config = dict(
    model='sound classifier',
    dataset='simulated sounds of rotating machines with and without faults',
    train_examples=39062,
    gain_aug_db=6,
    n_mels=64,
    hop_length=160,
    input='log_mel',
    spec_augment=False,
    win_length=512,
    targets=['speed change'],
    num_classes=3,
    arch='quartznet',
    norm='batchnorm',
    hidden_act='relu',
    depths=[6, 6, 6],
    kernel_size=17,
    stem='single',
    widths=[128, 128, 128],
    label_smoothing=0.1,
    loss='cross_entropy',
    init='lecun_normal',
    residual_init='none',
    optimizer='muon',
    muon_scale='match_rms_adamw',
    learning_rate=0.0074,
    momentum=0.9,
    nesterov=True,
    orthogonalizer='newton_schulz_5',
    adamw_lr_other_params=0.0022,
    max_steps=16700,
    batch_size=256,
    epochs=109.4,
    lr_schedule='linear',
    final_lr_fraction=0.1,
    warmup_steps=830,
    weight_decay=0.04,
    adamw_weight_decay_other_params=0.05,
)
Rows from block 12, named by matrix and row number. Each number is 128 + 32 x the weight over its row's rms, rounded and kept within 0 to 255. All counts start at 0. Numbers have three digits each. After the name is the row's rms in percent of the matrix's.
# short0: shortcut pointwise conv, stride 2 (model.blocks.12.short.0.weight, 128x128x1), inputs 0-127
short0.3 092:167166078085110149085164139090093139137122132186141110119131160125064174154087062082095148156149103129095120139146138172095173162126156178105130077109150128157172146088135080147141125104100152148107086080148099100084082167157121169122134155148101108133111155073134103116102149163058140167092123151147148126098194176143078179127128178084102121150109178121135147093103119068140069068139
short0.4 097:187139085152100115084161102151096119105094095130146125131138065124103156135116130151166126129120070143105068108147176145093128163097137081128145175157135141115105166091106105076112095117141141121172164093148131060093139141140111164118129190219117152122158075117095122068137100161129108117155134184158053114091048134094174121144102079098139118089204102158156139086133131077127092106134
short0.5 104:144153167131189118130114138139130116133065185114109162111147110117152136130125139154126132130060174123144072087161170115090139167140173152134106063129194176149120106112111101189119100155133103167147077052134184113182148138109120115139120121143121137111113212112151162147107098163117162145091134100112123090133164119151155028135159067095123165112118122151073125135125128125100162031157
short0.6 099:137064139136130059152107150189208117117143118123122123145158179132067104116096131135124077149100116111092173141151089108137078141176106133168149108162168062138153104117187077109131162127111096160114133199120144134161132157176146074155099138149155101189104107090108122166124119135077183091106105119141103157089151093123131089104125102125156064127101170174183180181115119122120179085135
short0.7 108:126129086089074126151111169102155145115122084148114110113112092087167146098119106184118106179115166130094122168146074130115137165157125167129073115160108097146070139084057124098101162124108131118111089170112145123117172161129203125149161106172191144138169092102172135101096069119146105120092051100128178170071055149127082085164143109111097143112122167112114121117100155078173144171158
short0.8 103:168096155104175100162100087107134184132145135163091175104110112147143164080093064089162148077131116120124156107166106162112079146147163149139096137123143141098095146112165092187071090174122141134120163143212185091095150182134075076099182131150166101089140115113116142163116160122096141104116192061076146087128186112123095075172089143138145120130174135151104101133134104137163150157124
short0.9 107:146132142078096109111126111125094129075146140081157159121154120158097144206151153067106120138153135104163143177105200108083108192114133139175090151151103137079136105129113160125169170094133051123110129110110129188144076161093064108163149135100106153122139120142171074171135090134141116154169151126111201132172200102183119134093094174122136120153138120121105115197152113101167087176155
short0.10 102:095121144049106111128114113068126140179116153137133169121212190183164128154095115101120156119112118109151139083105090111117104111140101139113156128115167087134121119111114135087105153137121099182187130119135037140061131135102122147214129137114130107100082140119133128083106143125079150129167105117157153112105183174135029077125157172152079093121121121150149140134106213091146141125108
short0.11 094:111129077153131148149085092108070150116215105113107131076071170139139186083164166143162116129121173085088121086099092118165164187136145169122080165166139135109166116070166065091120123100132137093117112137129093130159063088132130141143082162141082140132069125140124145098104135066202182092160147172136168168150142124151134126137179146160149111098122145125158173160179129134102126159132
short0.12 098:108154116111102158126111082110154117089164132130130134144069187170159127103142146170125173082114119088130150103136131124074124131061152174093096113095040113195166096158122092137123128130114159140108149080134164097090125151104160143106132121161080099185178131082093157166105138131088100198094129060121149156133126119176066123125089107102157097160175109171119072152201180156136126116124
short0.13 095:144056124136155139125190144090104178190148118144153177138073130117208108170157107062099154119129106128138151141129134098117087120115122131087159168141108157107103093150165144093148191135128127123104149171178095152081111125103171130140151135142175110156120046104134096105219087171103111120145150152195103121135132166154121149126081142193145102124152144153221089119141152150097134106143
short0.14 085:155131126056139106104166137118160140071097107110101097173133131085157083135133108085077137167108097175135161124074115094122082128145151130062159118131144087087120125140064150115160169102065181161150119141164148138088113108123124108137111091070163101107149122085139065081109131084149118147166152156080087129088150142139129079023078178135148152153118166152125126120143124063112122154075
short0.15 094:082131150090102163123118133198083142125165077104126051185079102155141187122139161149098129121155128156108169139120107089152159160145117127138087155133194080114181070121074122157128088080081157103115125084132064115115134087083088125149076120101131068087112096157112167084099177120188144153082148126111097134136122135067115119093121120118130131158192118153110158154157148139078144175133
short0.16 095:135145112067130105085177215165105135139126078120123135081145151131142111139154191101120180158074172115201146145127183097134150093097143172101106192168132087177163116126127106124107127117186148155072145098109189131170107162080107126063158107115135130103084136141097175237137131142065139124101159091076113137110113112139109107156105130129146121137105146156105091133130099161087121135134
short0.17 102:104118151115150120115128084116122165129139177178153137124096135176135184163127129167134059132162165174104147205125106122124138111109134134171194148131143112191140077091102133127208145123080164162156057132188094134139124141117151131090115046109122140092147107058088125151119082153142145134110162149159091177102098134109105132102126153154098174116173194174142142170124145178110098125187
short0.18 102:111154147064115221125155147159135141115138127108151159159100151109113102130154076060173154212102167156098110150133154096115109165160143075181127089090160084142184116086133097120164124147116102177108170106101116120182139099139073129113133187125183109116166099113147122167199220091125112160125176133113146123117121187138115120145094149103177169147175116111126121133137107145107096160148
short0.19 098:106136116131138121146146103156157149159141107202099143120144134116117129064148118036181122117133059118088094166136124132125091069170121156075137165115156092064149130133105158138068144099130106151118188138158136192183104119137114149107091144127165148129116072169130133161151112201147117158130171154171104097114176107139112112100149165111119142090115102120178122147167152160042060150181
short0.20 105:127067107159135106057132148130105108090092109099119105115086113133132147157143155134130140154100118098119118182149158065135102165127134191120070154121051102175120171148097102154144148146111147167101110137073058163108143084116192174164182100097177173146087129123095159115098123137117109160103138187085103128111150131103134098139082170103114103182136106154129109121122170186220137165081
short0.21 098:077146147125152149130144116179203092114106127076145237172147100143164097129088150107177131097161096147117090105100191063130131104143128106141085121109108141136166111199126078140133136131115126182148095131110132154079086162103114147132137101145154128110094172094175190141131071126097182096096116108132159112164163142145172126156161096144155129139152072139124056145109111069113102131186
short0.22 105:142082146130148117084150082111081147128158141116086131182065113094134087126043182119162135161133099158110177147161091096085165118149135112163110166058118099134132132117204141137135052085132224117131165154096137134141104105112157129093109135127106098106138116099104098168124068063106149160136136118081095155141130125167134081119093128158177106092166130134076146152180095091105166102118
short0.23 092:149139115159176106085148084136157166136095079118108137149094134101155132152113114109062120151105140110130149196173112099076119162146148156169127088113142096075061136152050185100095078181131123152132095187131101113160148120112131163160076113172137118102139176193161086104115125136174104066154108096137126129171108098136160105132140151108092072053092088127124121093140176107097110132188
short0.24 090:162097115086127134142130101088078126161120117117134111112157147196143162134123131125109109151088071158123093131187146087068184121182148156057132157106129115114103172148075101104102129156094200117146143154114108119143128107135175194177123191140123141107119172107119124133143063095100092095092109116178111107164152168156186116175137148064105132132088157111087120098116091061116099050120
short0.25 098:132176133166177133127128096110178097123141121183167141122135167159134180138178203133139115083121124085155141147095164134107147156126113166111169166154157133187147139143075125188107108057173187111183120133093097107119189159183149160119116177170179115179115117157094184143145120097070113161091093124124091145105139133108061114082092142108145110105175171168164145125181111134131135108100
short0.26 096:207118137121123153165107090109148099124086194118124107097128092107167108091138112116122147143120108160164207195135126101110091143126155077164104112086158097092150125084131123133117103107099115140128173096116159063130126178166113169133060103068108144099131063105124074185145105125121124112121108154120098086115158149140178087085151054111170093147155140094168075146081120077172101119094
short0.27 073:072115105166034113119115158153185167150108116102120102177085136137170154106106143120136128160152106096103149123136181128118107133189105151128085182189153072126094121135159097124191115150179166126104114101112121065083157141109132101182110123110088156096079087118140159164144104153088138100120197177147127090094128143160132120132144099110097135159138151121047122146073098103165117177058
short0.28 096:130119176154152073173089187127162123101172073139095132196143139141159139161122071126138200135155122127160119127143106076146142164071147146164116124119138175199168119159189162132145180173130099116142102100173179098073123097093106132174132096133086174144147092080108076101115177101103150127100154102164092143112176086156107127119120107147121102112080133129100132044140182118092143127123
short0.29 089:132110126121135177117085141142144097148049116082092157185131108160220127124137155090108136079143135147130144124115073111068103122153069100101104137142122087123160074155136107125150246128134125117095176118131079139136120108127141099139115116117121132093129125108144157108129118046146133119153082135107155086133168164146136084120083091111117082142142154079179196116096185085162197133144
short0.30 107:154073167206116109080129097108181103128102130146159130113124139133192129139149156189110129072105109119112100137118140189118203199117114122099230083121143152092127089103139087154122175112136106079070138163149160139106199114135125116128128115121156152101111123092126133149198126103072155150129123078134178135123115173113164156116163142143109141206109109139114079156107168111141125184123
short0.31 094:141182132090142176140061118166134093169157090128118154122135127155078112118124138198122149177069132155128116144174121107142114104113092150147127187160087210100134114062195095096149137134148079109153144072114074095181139097110112113154101137097129098121095151043157112116120084138131115134111143177140082143164113172129129154110175092106129087223101132091124133156092137145117160154156
short0.32 102:150108086148178096129110126079151145110089027126142136117145125164124136095098084134103108171161138162135134180133161116107089080110059145082126087145147121155153148126140185164182142179118090146123108121137137149123109167104159134213142124141102118153127113146108119099172134089115110139032156092072072082121189106137122120089084178046134107142144144109135162086149142154128079136102
short0.33 102:126141088165160100126195158074121115175183120138116092135098102123172144168109199127106128158108173124109059140114143177109093137138142111111146065107114108172160209043116130111157149094138131143143152087153132149184178145096111122140113157098158143089188119122161093100127163136122156147078139156069071100170068106161176080115127149141143117111134130113157149106122102175184071122115
short0.34 101:186054107100120118120137137159103150185088196109123158141124122082119120123170116111089117105120100134116115023191110155112182175137113106102128150162094113119158162134120164185072115093156126132127120132141133108152083205104109124157144145119092120149110098115094096080120143223147146113154096140163162144093131123176122131085136127138126157180105111168174144098105135059084105056136
short0.35 092:192135105149094118101074143143116121128150113142122135132144133123177101084138088136101121170094149136145187155126111109142117160086120149057132156088147138138200107147174135216151101143141136086100132138121100180185062091110116132085148087147089135085103089149122120104157113150134149055130146173138192145118098135149128148128099171121165098072128153166114174178104114118071160153028
short0.36 112:109123083116186168067116079115128127136169104113133166076094180113170126140100150088113130122096151129158171115112138116178094087056122186135157107122112132114117174067160131139099136178124069139187142102059144136157172147138141138098108158184162139119077081149124161123167091179044171140167118145129098106128120156165159120105124104107108081083112102124109089148075194094154100140143
short0.37 107:140106071145136194183119087136158144148127136097088140130108074064130088139143123115186169130134118129153199126136156130115067145165122199131133124097226092157125154185125135086129090164165099125172125096139130183165157118162147131167149201128135091112108183109116073151104179111173147094133111080155172085141094119135139142078137106166126166160155134116088113088091120156105155115101
short0.38 087:103121150098105091107158156145144128098150159150131080113119106173178143174155094152091150156089121131142142097138135115114083077126157107106118107114130140072093141177110130151129174137176111137198132085107154104122143167146132065148100108131063185073087112092079133111092068185149099096095100122137111085162101113092113166051121142079158130099072140142085131111117120083235123159110
short0.39 091:144126098077153151113191156096142148141116163198090098091119115110101121112136151065103143125123149160094102114145123079149111180133148116136181076101114093138086080062110147157134082137174078145120075093139156144139129110172094115101108156100109151179175081118110141048139095138157142128148151072155082090148112133145131124141091140091106123119127166122111044157052108102151128057070
short0.40 089:100161131091168108122171102094187134183083137143182103124142176155117131137110091085069096111135112190151096128093143110091175096137078056108127145087097135115141165089146130156108145146150117059108097128141184196102071096107114109155221137114106215089141161106070126111155112134118103145165123115128128123110196092125142180112097106089122157133154131113179101131143130095136106112152
short0.41 109:122058115065140109073143094131112098082101113162090132139159138112196122106131141121125168130098120102158154143142149082100101078122178120091111120136114110126144087138090148099148159110141161171116133133104100154207117187213061100161089170108131152158180091143114094144121129079076174130130125122142165119087134150172103138136120116037125065119194098089122158112092097077148138106134
short0.42 104:073144150140160127122124141157130149158103085147098168119132119106180126071143141148095108088119160071133105158078113126166118121081176155127114157150106079139152140064166174152125107158079114098105097114121106112095218096158136067156103099110156157122063111073116072163102097096115111150127180159101130135072146133104151162113107106099089044167123139136117153055139177148099168178152
short0.43 100:156151128120149130134174132106107121100138076130107126190079082137082147140131126156152132202082090154126132137075142127093115111144098131158111110136139094131110149179093145127076104079200122072112174122094103167177127119180184177062113116122147132135190096067077069118115161138161082123147143131121121114179155138108136074192157129142110162098101126102128130197128108068155057124130
short0.44 091:139129167145124120103073110125124082123103108137117200096145122196143117127135145162140127101124114127118127174131177119142100140152086159143151106075138118139077160169106165113091160190086116208117049135061172111133154196118147167164225122166119096147178175170119095138102118100116105134089133138106092130202175101114099087148132126135143129159093134123120121081106139133156114185064
short0.45 103:097197159084158098064108153131150093146159165148168117102136068122138096142145175152127117112152111155123160165173109107095087099120109082129102187125108183101137097099125182155099123115134156133118078099120117093146121118112082145121122142115164166150144107159129124090072104173180163059146112080109080138136079115116112187122083159099179118162162140105139145156145193129177026165110
short0.46 091:138130197077117112134152078142145076181067121062093101122130144124132190159145200154129099102149099143141118120140149155178156116122215140160145210155110107084109159140151121115135206131136177074067157115053118108104101094140088108145101107078135148098166109123119133128119091140144112105151174109161106116176126131081133161140112100153168145137082075167145126129115130085174165139127
short0.47 108:103139110152070178174137099136119134148137142152148181121144099117068144138112118163167119124147181134121119073115158209046138123110138127085108137151114122149124109105154138219052115146074054135121128122092191108146099169142112087096104159194147121126131096072115162130119166078079171096142152092123129075120109086137116148152143191105111124106139129175157110122075089149081097125127
short0.48 090:107117163126073130116126133123161061089146201083170083062125086132154112159168123163145160155108101086118108100103123150181077126139101141058098097148128123050107151104094113104102088108101135111138107146105120118187137120117146112206086131142148141118090175145143120137117132150103098103136081112103112197162183095081136117091110069132088126132122075143074097105076125098139161096062
short0.49 099:147115141117085162004082145124123128123142115126135162111172137043123159126128133111165135124101105130120090127115090122114081105109122166146186121086123164116095148217156082136110145108101137129118080166128107116143103090117082111165151155116164102158161085091111122110091180196116089139158098092135105125149119135169121138064147102158080074173055143186153098099134175101128130152104
short0.50 108:122047119172138123136100115074128087132093138087117158103136185159111154117104081096087104113080106142097119189126111130145084115096104086109088060185144061123116104169098094174146131103137144140149162142078122149162115111150159132106133165202166162104104171154146141138117146090122078201163158137072140100123197096112138107154152146107114077059146139138074102169142117149110085102151
short0.51 108:056159128178114067154109085124099147152106205143155108137143134133157132086129165082099104167115136120068096117090147131143112098176101117101143169135148125101108135148112149135122132122091095145131180100131094158205107155072123223091132169120148112120083131111136129109106177127102210157077152090116119075195144112084070092125079137119149071103137138138170139121080107143121133179145
short0.52 105:086191133113153102172135115151192131086141135147067122149101163181140148109057058131143193134087189108189162150097141106166143135135099178144184101134152103099141154143133122150116115103186116165123152158097132108165151101155146141135118074088095137128141094140129107076142128106121156125118091103093113082110169090101048087142176139084121153089061133107159086143199146161105141151118
short0.53 104:126108135123050167142136080184163183109170091112104205168103055108095127099070140108185098146120148141093112125125120150125142137131146155157120118189198132123132105157141153144120098112134112153166151120088151139107119154180165090142116118090149150142161227156098142128149163091151182113124123145103101125078137104060130075093094100184099135126120127101097109134177112144183125078074
short0.54 100:077133150104203065139081131107135082131092138143135045143145139118155081180122157127098154194096127063093170145092132159096169110110109126123125184128144142137145075069089140118128170099079095135147139170115129115125134121128091066132108083166135108103152103169169087046105124132106186144132108124148146135140126113112098082142134137136150093091087203088136148137146114208172122102147
short0.55 096:139130133102201120111124141131181112123147084144085184142077132053113094121134124131141116097093082123110121170109073218112132114116149185150117127045096093178116142169139168160145107169134190115146158180164133067129128122091136182133182178135160080141133158093105099137129115133124147127130081137118139159094084096174198106097110077152149129085157143158087119111155150109178094138131
short0.56 057:168129132102116126152085140080154144126128168163140141107153190135111144103157093120085116078152137144091115098179091160156125097103138205088136138137149112096156131139084116121149153179127089113155100125105173151122142123130108112091148131095159135106124073077138125125165087172117116078121069179071177159097045068089080152099105120138076183153088171165148101172121135090199071137107
short0.57 097:111134141163155138144088131075137143115121087077160123158139155108170099066100091165074083116127140114114127135085147121136115132059155177083162184098175140135116061124126114151120184159107140062095133090142158118153116155126103056114115069126114063106076097141095118073167132171144111116142139140168147210159100129090136140109119139119154055171136139198124122087161136074100111116157
short0.58 098:155160120139096151037170127141103113124149153157155148125134152108181161128098131077164081162092131175080099153106093158160134103113138082119094089130106129134154165103096145097126151097167021105116139111121115168135143146140084111153128160138178165139173081116087102175155133132077131125123136131128116095114117195120108110158141131056185111155149107131162224133080097137189088147173
short0.59 101:129168061137111126077139101158111151129106083071095144130090166133124147155162103143089130174127107151123071131164104170134152170128112107161113107112090138122163131157198141152127149092100153133108189158179082156174170147153117141135146106115174156106221130149139134108158079141037185090149160172106126090177112163189135131138109137153106143059140179119093162174144124141144128153179
short0.60 091:149119133108118108131148077134109140115058087153088186176105066085091121147129093126160150177109100103143146087142121107145144116080143157081117128133125175140083118182092130088112144069118101161122151120125181127136070159113135150194078117123086161092129168038079103082193129174143170124169122116154135107115096108170177169107136154181143138101107115143107080096172161127164097172151
short0.61 090:151141124141125125160185179125144124146160104119172161144110075124133119154103143144094099153131060155149054119165198131110095148122141156141142191127143174151104186137135078190152075100099093086165088122067166155090111081196123130141107073114137154120137110086091086097140108137099114174170161114142095128091139112130089058115146106115138069194113177097114138190136114096117127102154
short0.62 097:185143164128137121115116154126084124117158083117167062162171151117129085114126126149113089115190107117106108115050192170162127140070109124130167127194097105159196114115150160078114114098091192138157133140088137094176126147062167100132118094131155135123122079156118138100177110080088096117112155094043160163138160092130093173143074117087139140114090135114097094069141120153106116112155
short0.63 113:156143150142134154148139136193062147093095116131068131165194105136120155193113162121154110137185048158123148149095110054132088190132097073103092105094102135120081165106107092127097129153119092139090111110195137108131154171149136179143139150111119202105173097158116132147092159076112124135192115110180140136167130107164123103162114079160130100140127184060117151124095121103158127146137
short0.64 100:147106156139135112114145092066127137157106104119132176124138099170110084133124102082110151141145095038135089129138123100136121108136146148142067153146071109146112149092093104114159096144151124112149166106079113176189061166041141187110136108127077160099164111082130067132139148189060160176140132174122151141148116126117129159117148173129120162227124092065089141136117143097134095106119
short0.65 094:143147117106150113158093070164178164103078053144106095165157196150103075072140152120119087083079147127146145107152040130087092164108114118112126136123177044154143106069083113118132092049114144154141136141111176108071100106107162119154096121103123105180174154107180126150120101108123154120140139092103120121140113096123160184166137050137161138142158137116145081110167128103141112129128
short0.66 114:094134144083110131127088144099097206114194088091085153112084132179052126154107082094146134186111148128185117130110131202120131133163143145131108133112157083100110194151109114128047127129086143101163120082100133130177110130080089152144151115138120136115143097039119149120135105155069136127158089168105119061096116120156109138103133061072090102155157117146107093094153129109157104120099
short0.67 104:124194105093121042157098157159171135075186173091104134135133171127172085098127098142083163109086142165099121164089108101099121091099098149143155164080139066153119137139129174123126169181140144133106120136108126121118057035136136116132141135173132130119098135078100130137157144111121184155112101168159124116103156215138118123087136185102107172128167115123151169095097117189135092110083
short0.68 105:070133125117148126172117170146156140159115112117170147138141134111067154069130141116128169180087105112195153119118132134123054140092160163066160122172160137102120159106125144141139162060171117173164096057144130155171142216105141131089099081122147138081138129084157095154077218170136117221108123132115099130157099164140121115126128135110073079171119097142128134140100144145123103137126
short0.69 105:153117125155108115153138113157125149135110111124146136062135121160115127140108148132120194101119111146165110223112145149165163112144134160134110053072176153146116132098176113142153193102130089083109174090094191151122134145104067153150121148155104120203154110103060128116111126116132068117221134207063126117139179110156150078091132132097120088157161139167085133122098105127123105160145
short0.70 102:104096119086114102144129148105139117180129093148105156111134117104167137103103139117164144149118117170076114067087092175108114136150168187116133077105117047101132123057138108086130225118095178139132158171123157154157146141098085169171130169149214103155157120109130115125107197203080102150112124120163131121153138135162101106166116212141159082113167135108132118095151128151168141116151
short0.71 101:126141069123155099143124118144108153143191188090124124155100168137121137104137103070095161124166158125111128119108115156146099114092141064047131145132143145093136138108107049122150116109136092091137155101098148116178177139166183084114143192160135151064125068112153169090074099092184142159088171132143090119106100141151166115157121073143159107158083164136184103113073125135092110199113
short0.72 109:100169094077103159142121086142087150108114156094088156131117187139128088135134086082166177096131095130121177084094113159112146126092147151112111155142157106149101143094131173153127123192153118104148112112128139100133158175121111063139097108126104160113044121135161120117116204094065100162089153106177135100118126092128162127113135211197184140110148125091093067141078098183094081153139
short0.73 104:120134144103137109162136191123131136088120120144076061153143091152134124144149105150097142186167128106167125183130133229102119135094110150136091101093119052166112125103133072100176133109168117185120094105116157093106178182057068208141172158110113089141159132081136140151169157118157131161138158135108106152130090098182091154122101158120104152104119151090167129093159149134110148142195
short0.74 099:138122149130153168103065138167084150108166149085165113102072179122132193114114112077141083134120110112141147120134150136096118151118143092138123107146140137098198164126101103072108118129127164098137173107050108118115061062132118138207177110086131122125163036133155169150164096153171128176118167121102119160113159076112097145142088152136137166137101121165151096086074128109112147095056
short0.75 103:168142155103067112133151110122144118112088132103125163108140142118097159110124124131150131127144102122080165096159106116115147134134120129039097150159160067123124110116141135086193130083122156096099183138161100119168119109138083151072047146116079182133130175119114085147126121159193161159229094179167124153088119132116179205112147094165139122086164113169134144105117142067167128177110
short0.76 112:133129129118123125180126096170105216140148112134084155069180159133147132211092096177129139150069142103137119119136150119106103063117158171109120147089106135113175120169185130083073111105086105136082130108143156093147124094116109158155177083134158148156131129150091143134200103135115121186126152075123087109114178106121145099183145173141175136118154143046159103142168146155198128138100
short0.77 102:095127146119118150125162094134153176100140151148151162173091117110122117129103146099134109129163191194090170128114167143115108101148116081120138099105131125134177156135132112110144102126138080100166112106177088137126215109149079073167141102139148159085116115128134091115204142166099127174072058089179099138123113112186166179076056146169088122057126175092158136086111165168141141108136
short0.78 093:141124129180157038131079072166041109146207121137132092123143118118114150115119133089109123090097077124104120161127143159156094172141109110127173161133143120147127129138110100099117107143132060075162165139150084112079103109128157162129102132092122205141150076079106198128131111156149107125155127148087194122148128102108076126041122149098157135184136167107093128164088144071114136112114
short0.79 101:157153146154134081132105139124122190142213084175091108132136164156115187142130159086065090121148103105161147146122130071147174131124168116172117122082157124122117095062118067119105131087110157160184133177094188170106136153142100063130095105100120094151136129135084132145091136184117165154143138171120063123113146132102164142150124153117092105107082157131163054140193125106123091150070
short0.80 094:113110112078132118103093124160133133098157092144156157091115108236112180140212115142110168143084118093123149160067100120112110106101136136106105124143188093139170188110094114138106108141108185066178158116131138118143103110084146144111085124119115143109096104069149097233084115121097111128135086121145127096095161125139149127132051137098070116115116067159140151133092091167107093098117
short0.81 103:167138132111111165154134182080125100104139075059105173111096151159133157116135158137100146171075148185193120160120110160122127130084185130092179120126146192123145100145173051127165106100166143170084123109129116158125100101124110159158129091164104105103123079126127101184121062175083102139102152148123126173199100126165117149089155187117174158119105210151134112107101122149123114138174
short0.82 100:160107132094154118149129171096130136099153122100041186085157149143126168137123076176143079108185108133150113141129161157138144169139182128147177109136184110148124110091073140127142146148141126147156166042097092083151086129173113089067137105159126107200143094111113090143163146104126111117102130075134129078105081160135134078148102118192162095134133112131111158109161104133142145023093
short0.83 100:126112175141116101148143128194103124120166089117089095133154055153114100139128133129139093100163174079155164143151187153189124111145069163143123152082113131218116056112170176115089134142107123161126157146122188125160111042113105102112143111109140123098158093050161104130098158118102109159091060109076084151124095118117091143126148084101097101152174160161123163071126106116138117129116
short0.84 103:127101156143123085139121194157117112092120103081048138175151145112115137094101182094105088139122101108138118088090105088126194119178125089127152090158122111127085178090101177199114166121173134123197137139170115170173145097201048101119169124147076093153104108137134099150115087136115118064131116173137112086117119178099118105083145085141185102129092136149116078107116143126164117130117
short0.85 092:120121152115134109166131215168099133127047083123134091111134116088083085124136051129091128143115154102074137155189137107153175104097166127144130178136177133105133106195123112150087115105138124138095146111158110109099095154074103110147150118125136193156118057105078126049101116121092093140151136126124149133143149123140151099135070106167100143073085106150111119096160101083186105072069
short0.86 114:102129085197160098099116128202166100154179091123128083145103177132131149108062109119109075113137120144169134066129176069143096134126076110168129131199146119120135142119076184159139099084079079114165129144202119127094090179136155109148152213111117161155130147144149135082135155141132135112140163129109177142124107182126168078111097126139118080122168123122116124134144136153097048130168
short0.87 098:157133154168120119118087116171086090141096118152187157121124139164189098130127148109118140149104103078169153164046098132107065156153165119128131137136071128073165083150131134080108133145145125119172120166169089132172151183117112124173085102069156122088140083037101162136074117096104107163126127153122141097094116127116081168187117117127160126134098062107101109090139155128212100101126
short0.88 103:153129135100090105109116096102135189137112093107176122095052102089120128150140105117134109131105155083073111110061097168120142107112069155125123147098146081105160104127077159117145114153151067122121101111162119090158139100029128122125129127123177065103211077126098114134156195161074161116171137155197143142089126158157166065135107133125143126134120120091142063092185123132106146120114
short0.89 089:139127101138065134083092180135141143126184112101105080115116139141164133136091107126124135110115192089184127100104126098120122071061145137130115142109182156093133142109127120087089113077119099095136070146127115143118180080197144108082110144199073140156075089141183125098144133081162172127121107153085140166095125121117108145101129188110103158139154149180169204128145087113095177087182
short0.90 102:053162099166152177097156117157134095152153122134112114102142100186124097165133136128107113152077093129112107137134128137198165103157116118103138131119148163088104131093105131105126103114123137116092150108143138085104102087130147123214118102124102081170133215165133101166159167111251113131135111139132104109134145102121124154108137217065146113152125100113198159118187101099090111080092
short0.91 102:166142157090164102098156208184160126108144133124086076081115136149146102132127116170105174102170157112117112121062127056104121152091189127100055136109145143112109142124118111129149129123142129148106158178136144171104101071110206134114114122138199116108161150094165119072142129135105137191136150166160155153118095124123132102129173179118157044140110195129097107094078124068086142120115
short0.92 103:095134137052144114099078139093126123106145084123180057120137156123118109081096092152141092119160125121105117160145137136123167109103113137135099185140135182100153078100174165199115169096086148135107173087111184122120080161156085126179093015197111200123099124098142092115091127039151135128122099114152102115110117160137141159107161104139145114134112124100119136118085136094173105132125
short0.93 095:141132074176191147141139109181120104117155117099227096119090159112110179099066132128106125115159157172140130114128193110131129105069099117077124091153164129189186140163125156143161125141145160114116153150134164190067094124102125131113118143129209124090157114102130123189114080109132131126095088124090156120175099073153163114145107195089126107176121114113138116090113120197125113095168
short0.94 109:125108122138161071164153147114217075138130146154162072147130113145149065137190202131113154094081124129121132121094158138104074098158136219105139098152127077150137158158130145107102065174144121149131122150142118174145138100112217169132121151116105148128122141115134128154090130103123188134122176116136164120083154151136141077108132114083197090111192167121145129137159127140068067161134
short0.95 090:115046045126161102152132133090140101091153052090083105058140135125098127091160124114134142138138171117102194133134112082131140124135141136079135125133108113114119102157160151136056071102124136147095087165126177115100131086101096128109180103114170116154145130104094137139157132056118173152157092149124097143164156112158169106119093086124179086121096060127095144084174171096092116130054
short0.96 095:078152055106118149164109085126116132170152142164116086175152147125132144173074204126132103114163138116113073117115109105107105123173108092157137190168197049095147095092138172125163130111123153147113148127102183112112133090126113140148109107183185138100150089121183107116188110075152184140096162139105131182082136126107177173104169175074123092131139143125147142116137184095166101108127
short0.97 113:140145142109110214147151116130123105111119189140108124153053200129122087099117165124112163116172161124137079144180201126134155116146102129185106130137153180199136152070139177192161170105093099128118128099137120158190103110149119117111156145132121063114091169121136123142142156059066111092164079087098187152110155155123148157179130127123124074103139136122112130133105111132176183102110
short0.98 097:112062200120143124178128095071094160174104130164145104141120118118189150150146118139136105138206101122095153104120183100164111123156095121125125141156148216122108168085150063161144163073132163088192203149140158104163147173153103129135131052160170125130086141141135123135155132154164135089078073150123158156109107134115157109100107119080103145110133167157151117178161136150091141148177
short0.99 112:132121085150144082142115124068161094144155144105113121121112118159119134160092131090128178097140102126107145137150085106063103109149167105095102052105091158175121063172196095124098127106143149106164096110163154140148157083139115176047125125129134129081089153144185067079138174135185163162154129068124094159113136115084097099113125147088109126106119098121118162094100104153172028114133
short0.100 093:146128151161126155160209146118146109094100110094157192169173136133171108155120173109152082242099183100176112100114175134149096088068092094126085138135157094202173127168123115141140143135147115162162112125168131138137153107183130143122146132094148131114101147102121116145177092199101223143092104071126116121091170118136141163157124111091130142108127106106130116141150088184129110157118
short0.101 103:158143148138172194142195118104143100128124119162185113084161151126157103146148135111187135100085134078058170134100108097156092112203150075106100119067115108099153118128151152146069154131104199089117110110134117175092141125106141209083134098138091168131115187127088075110160094134125063085199113128138105186177147127127141134117129111182122143122090111137098149134107124100139103153161
short0.102 100:128154113094165088148120140141111152202116149182113146168051160095075110107157138100101114073120060100132163181151142034108127094115101178117127162096148175086091124140087144156147172123136100102127168140128165088111137152150119104138159120099111146211165135111146173113073136088096113110186135171137156130114107130129131110140062185155068131101103170125138134088154110099091086144102
short0.103 103:140195090119150094122150158104115120150099162143137150114095109130110168115160074113189135195150134085048161094173107081115077167179105072147161163066170119112123104102182135143175118145080094061141167186133108153154131140121118099034138131178132128111129174116110101112148127137121084179117140113093172102122117058115156112118119164110159103108116150150140098116168110083143122171153
short0.104 110:097136158152065195161174128162066134071175097130072109126141141110124076095133137099078180138117150129102123107104110129123153207118119129139108091144143139118121108067106126122077187070108132115199140079108135186065106122154159122065099121103147129090111115098145087126085080131116111113085177094134102175175179122097150096174112112136116138126080119139102102072128161115115077130168